Weights of a small CTC audio transcriber.
Model: arch mobilenet_v2, activation relu, depths [6, 6, 6], widths [96, 96, 96].
Data: trained on single English nouns, adjectives and verbs, spoken by a formant synthesiser in many voices, 78125 training examples.
Rows from block 8, named by matrix and row number. Each number is 500 + 40 x the weight over its row's rms, rounded and kept within 0 to 999. All counts start at 0. Numbers have three digits each. After the name is the row's rms in percent of the matrix's.
# convs0: expand pointwise conv (model.blocks.8.convs.0.weight, 384x96x1, standardized in use), inputs 0-95
convs0.316 097:464493503434451534474475554521550505576446526501437477529563531534494532572425475476489431527472470552501493490470473475508474523473493489554480488437512549503522493459526484445552516570529547459489473538494472549522497588494580476532515482525575494542543604469510534506469567584508544484
convs0.317 078:427412432425480518464415491484577409503482592497418536540548448486530512534481454477517506511512482499510438509467492547476493461468544489492496538505448559441528523474466510460498512521480412492494451542436484508438476529513471548449526503528475445550466518540544522519527519513430496491
convs0.318 113:357464560486488475533529515510473507521483592474535468521572488497514488494519466495482548536500474472484435533524477577437485471535483559526491564473511535499507480553505485546475507488446479464461500486501483442494478607498506425502487444511582570546433544451464490526567520489542495476
convs0.319 108:534518529528522529534461550538525512536483561505533552571540499537571526463548453423443519484521438523535472472410482473497487519483512513466534463398503493502481480483491446603503543514482520559543504501452587444452495531520503523469456478540475472504440505437438462464494454510481416518
convs0.320 094:506509516472446466510489436516499468446521522492498552491515499548467522458501507484533530526402503546552522555520542480478566541461501471553443436448513495523541579533555563536481506544520544488393527519543513486531474415519573494552454523540470470530584546518459492551586515524534500512
convs0.321 105:451522523523493517434456563465524539544436533482509534558554600504487487492489505448467484449438471512521455460493448447483461513471419460463570531505447518529471484490483472494522438499539452507481459536511431542504462590489544436422508459504516558496530579503551560511497510533478548458
convs0.322 101:565550467453558532521537469531516478570554498449515538515514487526544504563454536481510545563536534466535474465443412455547458540485488488565510480447527534544536518500491519492557574462530532502503520486474453537532530580527525407496505515506473494538540542504549541510518487628477447527
convs0.323 111:481569500455523506448463563491511582493517449476547566516492497517564518547471429519457447428491523552542565467480487518463480541508492449489490480450464516543525514512510550515499565512568549529503553449493480549478503510531619405478417475531539445479502555496464501486526521447463490525
convs0.324 092:492495432388508512485466555512492475446516617499487474472542445468551547507459532432520507464546489488528467468472466534502431565434463538515569523494515515545471494485494513521476505475626563511517502566526525466503421519529480486462511498526503538488458530448524496510513540495426446542
convs0.325 107:535532496473529433394443561492436556517453502506468542504471561543522532507475529510452423468431496519532484445511540526521522540511437484434504514509490438549493496498456560465516486499522534486495467505479418518472473503440528438499449465443476505470442459504528530406557466547479584484
convs0.326 110:520458480495512466546482472492535497516473483432525524578437456392435549478465537552518456539422541540514439492469526539479539541517504486479508521508432529569463491483512515505480465519464451486468523460485552546543564482572505518539460519485501505456541519549517572415478427414475506539
convs0.327 080:464485439455566570441468533461555483531478521429467513541508468471537541547454453412503530547469471506524472420477470524542471450374489427527483491462488509467525471470477534489516511553500477520504474489470455539487442553556477478491563496534456522521450546423470506549494536499440501461
convs0.328 091:545584522542466497537476580526526464518535510541493479529515553516477510488566524567507556574468519584507490453527527542465508482494566518551477513459460520498526491487450569550433544477463497444485504522473530515542507512483495509423487468505419492535550457504499488458447482406552421417
convs0.329 102:495550469502532576542529465494523524528550492500484554558559523435531612473471524521479530505487563462446513468472454446498488502573486541513442472477560448516537567512503468501552552474487535511471537482517505529543460517529553486459506409581494463563538504487474448472582470511476439446
convs0.330 112:545416585510529569575461567513442495471491431529535507521554458486574461508447541495510533467472466526503461538476527493485442505502501562472464507489500527490510516498470526472499447496511539591507551516519513509484500553530525517453499473541474452459439528529541405397430529487526463564
convs0.331 110:524449488433488480432481539527523444513474459437571528468513489499551506472526479507489511518413538507522517490492482466489400452523507457494494439452488550414497490478537360479554486522592533535448444530537499498466513530516458508457533461527492469517464513492524498477456521453428451557
convs0.332 100:503577502458491470480472558522503482462446537526529534541519515461532491413478483468520481518509477507559464463548489454498455555478552516474477537445528465446465456534525445465535523525534470459493513553498495510508470487510574425424457451632407529427484520524460559468514501508492542444
convs0.333 101:414477495447519448504469487504485464488543497513522547525565459499474501590464423429498479508458496462533478472556485547492513483481506487508481509551528497507513469532517557482566492600511464442494479528478519482377609480491496520515450558530536424555508488543502441461526485523561556499
convs0.334 099:505479449460490531570489494419528486474510471533527509470570452469469512420539531475597519498513530482501519490463561492492456490446544558463529457467478501469514514451485414525548509521445505445491549477479562486558531490464573462502422483553495521543522485588513546459594501476562490460
convs0.335 090:534545453541482460540436554530522471541525477484501479562506555479495484585513554506520558520482459535539488472481457444547541527512560565618450511425541509471494497507422499516480487509472483439514518465503512546499435503508502460434417482498493434560532472531481433469449497484521422481
convs0.336 114:544538460476476428434524506512557468527509492499548515441528529583515386466555502483473541498515438486517548534467478491468494559603480492525496476458505441446538463500517524540524533473502385451425463468514514477455483506545455474459474425475494556492503555476555466529484472504513496463
convs0.337 108:520508436517514492515469548495520611521512507491440499534572548458530519490440538509418491484504518478495508452561438519464425530493518437501438477547561509564493528456491508417529567538552532506480570468482503579515492506485520447457480493523537463482579515519528468474473497506415435458
convs0.338 101:448515527455499551409491461481468492492476479505485599528473443551492522533472486490515498548508482550424519457414527571514549423527482475525529485475457446508547562416507492469562480498545603500424519512464542489468515478533506472476474458526507509465519505539436433464525513476543466559
convs0.339 099:495517442433584553475444548518511489474463475462511519511477486500517440522454565523507446536484512490458476551464433522446520555509533462504606493454493503555506462522450542461475473493530433487553520535519565493537454487520541484552482505486482435528458509584477471423485402459545494553
convs0.340 097:465468521506504573492462613564540476534440470540474556517563558461510526522469534518453470536473450581462504463454474472500477506547504494483508501437495561594491500454499459501483489603423471475523503525431535520531433561484486464482462501564528490515493534519530541451461443502521506466
convs0.341 112:457447585527505502541510523490500510590439507474557466495486526513502509519451480514455430530479483495461510440560488458509482459485486438517549567440556530464510548480497414471483505496555522439500472588556450477557513552485482518436480446582478538502508491434510549543435567524510484500
convs0.342 086:499505464459505532512493537513557471478438540465523534537496496473526551560492591478524493493509456510446511412408521433515470492492570521559396579516479520517545545497515537508565437546527476533481481555471542512500465580527475493531406449500501462520503483495440531544522494538470447466
convs0.343 094:514475524530507519519494536522450575563467557525429508524416548548503540456460479530433463439395515483456443548528494414512514475538472480477476559518488512441476529529420497511536558504548525571480546524519485474473511531438508445521485531509538457479498460530542441437525462535476556514
convs0.344 107:490510494483471482504472569501513453466468502524505495502509551446517531558511532510536529499517433503415488584506445462492535534460452509484488502453523492453487512491530456444480520497523551500523558519446416497464496633579557469540493430596477474519483613505554506489511509518471457527
convs0.345 087:523506490531535519527516574480550451500498520519517566564599466542541552453502478548531475481501479424491509514437467423587495483416533562443497532519532489524554486482427446518438495489516502504494532531440536522479508470518509423406536493509435448477451530476554477556517473505479514498
convs0.346 101:498524449454478509468479460460521407526514506486457557495537500485443441506495478428488418473505486515480488438411546521502459436400525511537534501505496490498526522525530573498496537508498591401411478516482432504495519485521540449486457463507469554474516578528534482548506469554548486496
convs0.347 099:476510543449561597545495518506519530561424542459558462517563481456481498561559482478476479456489462488496536511445422569445545481485514547552516554507469487542559502501557469462543514470521508520447507552501521475447458541527470468474584529511518451525561444451485470513526469581504446493
convs0.348 107:462537505488479498497515541449555462505433499476530443553553511471527549542536467506458558504464444463460521476543468465516421516482454465502530473415573519473543497474493494499492470539536537543436546554443462543421508563474570459566514464526542504586544575506518499529492529567535514474
convs0.349 096:517603511488504562545537477560455472565486500487506537594459524496574504516522542474529499575514498470496439456471482434535514499540472496515495622533501482536544512567530522523502516508528523527518521569515519529463516563459486400467468471472582434549518488531531472536517462553510498473
convs0.350 109:498498482386503530547464534436514423514454491424502502563455493488496528492474505519453496532483496384480436503472433475462480528521456437515504454441499483549515498489445478471487540472455468500478472456484487590489528613455495440436531476516491515493521538553543511483496462467429477477
convs0.351 114:514517492449400508460490484452546446534489413449483444406389512481487478532413490484521444460442525525467484474463485494533504513457486500460516491490492471479463432459468459520476514459452531546465504431510392500442434528468463464435531510467501491488510477550450474511502478489455495476
convs0.352 109:545500500488452495517503527550504528524530566603414516510512491487491495439519477501574530522511546482554464474429536536566444518528539497487504550446538487541531469441519545495543572570549613463518500497441535434465503442506494449432501445512447498509501501451494500469484529441462476518
convs0.353 106:415501448507599484529511534556453549431499462495535549469586542544472490551464537494529499483507406485508563475480514543451460531577509475457510497464477495485513527464509474566485513601463463468461506547599536514493491487539527493519543492499539483504482470530512467430524548460530501575
convs0.354 117:494486573509552553556478507435565477471520530452446443573497490454512578507488463488444446458537459468507530469487455480463470480522517589434483506448504526442471552515525563481492511545458512487545564465483461523495520548444517443466528545530443482421477516454549487492511602537502490507
convs0.355 101:519476454544543453431524428462479473493549457602514564413483429523532534502477468442507470520446456492475532439497458558512495520556504500494484477515525485417473530472459519481479546447521487554593563508586509445498523500455546508513522476497504453481440435501487512468521477567540516528
convs0.356 093:409536480480479456561507431482488398558438486509465485500458457476523533519549475463461562492464445490406484531498409494503489415468483506515478531513548466430560497469438506495470535482497472484561543503494535497471495536514395446453503470498443464469512439475485516501457447515484507475
convs0.357 095:470472502451460462519519534516449575484488548484479451548484505520512576462518469523405475487471400502490508503424532430442530461518476510496496540490502531579546510449438498456472492503500551425495499539460511513527529483445545462505456479511534575578536479532495543496565511583455503572
convs0.358 082:482461518440519508552535483520512495516502444517516491583433516497527530505531430465479461531469514499398496445452523474486485553541486463508470560493567594504496508406552467487564552488545512552530575428503539468477428566502450486497548434455474515455497531485484503525475461516474461448
convs0.359 096:537524479540519492527456470548495538539434494552508562519466563463448591506486537459475454530489492535446463510550487465546583531517539557551510542444526453529511475492458526521416486532519524526541578526482472598499445434454515465520454453536550454519496518485484506430457424493499509512
convs0.360 085:461514514488473455456491508484492526510417610507539502502530528513520449535533580466492484451505466464456563525446470490464454583446545517555535546489482498554584518533491509494492473555500503526487488538505536487510501568509510530483455446446478441541510475452452537585538499527518463374
convs0.361 099:471521522461525431549452546523491533481490538491567569513547459557501563489508510423513495448463463487549462414509481488500493534507516444480535538474457504554484546502447484426534509382579492514569519541540560515480513502493527502527524563503472491545519547585514599476501461519505518517
convs0.362 108:474571492524502542483492516496515444557463555473512529438512529541465571535485488459575501511523440528544506384514435443576497525460436447472566518476529465546450531526444529498532462491556501545511464491455473438489444502498463518460519531541534529513427519528555473554526516504484424536
convs0.363 104:523552502461520562541469467482505417531548511522555578543491473518561523524560475572423540498479550530573559494553474492493457480529526493527526485470461516521549467508554476473551486645583549545444489468526527532457504499527459469519522497562475466538511497499503538463508569511498481506
convs0.364 094:530528397485479511551528474570548532568490486542604500540471498500490501495502409481529517483450452526516544521459496496505470470489544564574474479548497498444543550478472521477476486493492507506409488452493488485465506463471532521523500559432575402456483504546455520457479512442473508584
convs0.365 088:437545490442508484578520464587472472474557462508500492539456476484498510479622422490453546458543438535508568458472581485464516505527483512481478489490471553553512485469473502500456477472515520478519518483471532504517475490503499514452499438479474455543464503546503561464437473406499384472
convs0.366 095:513511489546544649522501464513552502516552495561509581528543563457488525464571559507485529507454541572467431481536536560529475470532556499458507412536472425481503561517515490520456478560542507477451464555538516512524484513521542522483558469544475484497520507526536536468523514441537489510
convs0.367 091:490482533463479435457485474534502513521516453487433457476443519479476471523516489487497484530494567538468499458485487495496545466541545522579473513519532528512464563491533488519487546471478487498538534466443521499484410457544486539483392451438478460565436377482495394484448518445442484463
convs0.368 098:515542484462567381545514536525473447519501511456479468433514440506538484534545488488528450455455468479488509517488460459460485426559443449500460542498470487506420519528490465499476588417452434617527509474512506473481492519523525452502532541507547444511505498523510499517491459493570448446
convs0.369 105:467543510481479478490551532483529390541432514535474498530485557583456483481525517497429473544523488456416521540569512498518494583510479442461515520466506486463476435482462474504563471510504542492496490457552513497509490594490535523466456454506464526602454524491491576513458490490443583480
convs0.370 099:473534538520507476498458519501479524550499450445466480507482496562515571523472516447448452519470473536500483431507514484506546576540438542478507493456496501583425496434492569568491522433456569563533512497521489591445458491505489451465507499473457492506503492460474503560447431521432491409
convs0.371 096:480554494440527507578523546568526445564520518522468584501483538458443446548463527496581537553500466491516455485494490520505498527468480505514559557528522506488535481573492521532515471501400511457501525525507580586538473510566508454504538468465569564541527555496563529495497477551481519562
convs0.372 094:430543534447517501515451596504564430540437450488546498527561522444502517559509524513424485525479492479419494466467461472502485512486473475481538469444524529518473484483481478455491499565475537450484501559469441518437484589510552448507516511585539501518535609537544507531525493553513496474
convs0.373 103:484507511503396484506510508480494526515522473451480502518517511527515486518485519422469433458469467501414515449458447474459568478530517548575474504509494413547472509464452506466471500492457488507543577530424427473452416508481471388459460507515521449560487469483531465529479521582501540483
convs0.374 105:522470519499457433538522528481525580486462456510495530516540429549534455519482450448516516439533501446520552543507515488469608499473481519499502508430492545544523518495545405457481547512460534426538477529468503448550476521497507482522465490534539522528445558436531437569544502584487484574
convs0.375 104:509416586466456554497435567510494484558456544515485536561476492529488489517512439566503542405456464501504492483546561420442489465487516526476500490500528482453473542468487499535510509487514456534483507478493463422503512475504540481525557466471518453458596576540470487539463517452430570543
convs0.376 099:529470576489426497520461487501474552491467499537421552548476473539423526537444467544502488468513513482436457469498497416530514495450466488562450444394525495444507496480461495461491501552496579435513460488489462474568504534510523500522480460463539449454458556424499505511422441513480502520
convs0.377 115:560466486499545490470507491538473486448459467470497427443508479521470513478464531490425469488438437497456483476456478573454393560501467453462510468503497463529511476451418542433451444508493542476493507525447454531448464448505540482494499509457459448514460510432500555419458453481521450437
convs0.378 102:468559546486508477447535540542538539484497512477511506560522537524512528549438511538508395516461457470430494468489422491467440502469525469532566473432520507528555447471457557498549528503562483480513495504496473550505444558558589480495541472531537459498479581518520443454546490575545456518
convs0.379 113:489511469500462508545403519500501488500459501517486524489504546530526572549544497531517509576428437547509497423414472509565538530523557531500519513527488497506511441477535465546469539522478512502496374538513514505444410580519515480492511427575517483507511571517526499506589487484455510513
convs0.380 104:573516473458490527560463514531517520535467416487475492615465532516488490484463503549466544482416541525524533560484484484514534508567501503509541444518480523473504539510450512405531559485512471502518519463505471438502572467450526544634496501484482483440552509450487568494511501438457478493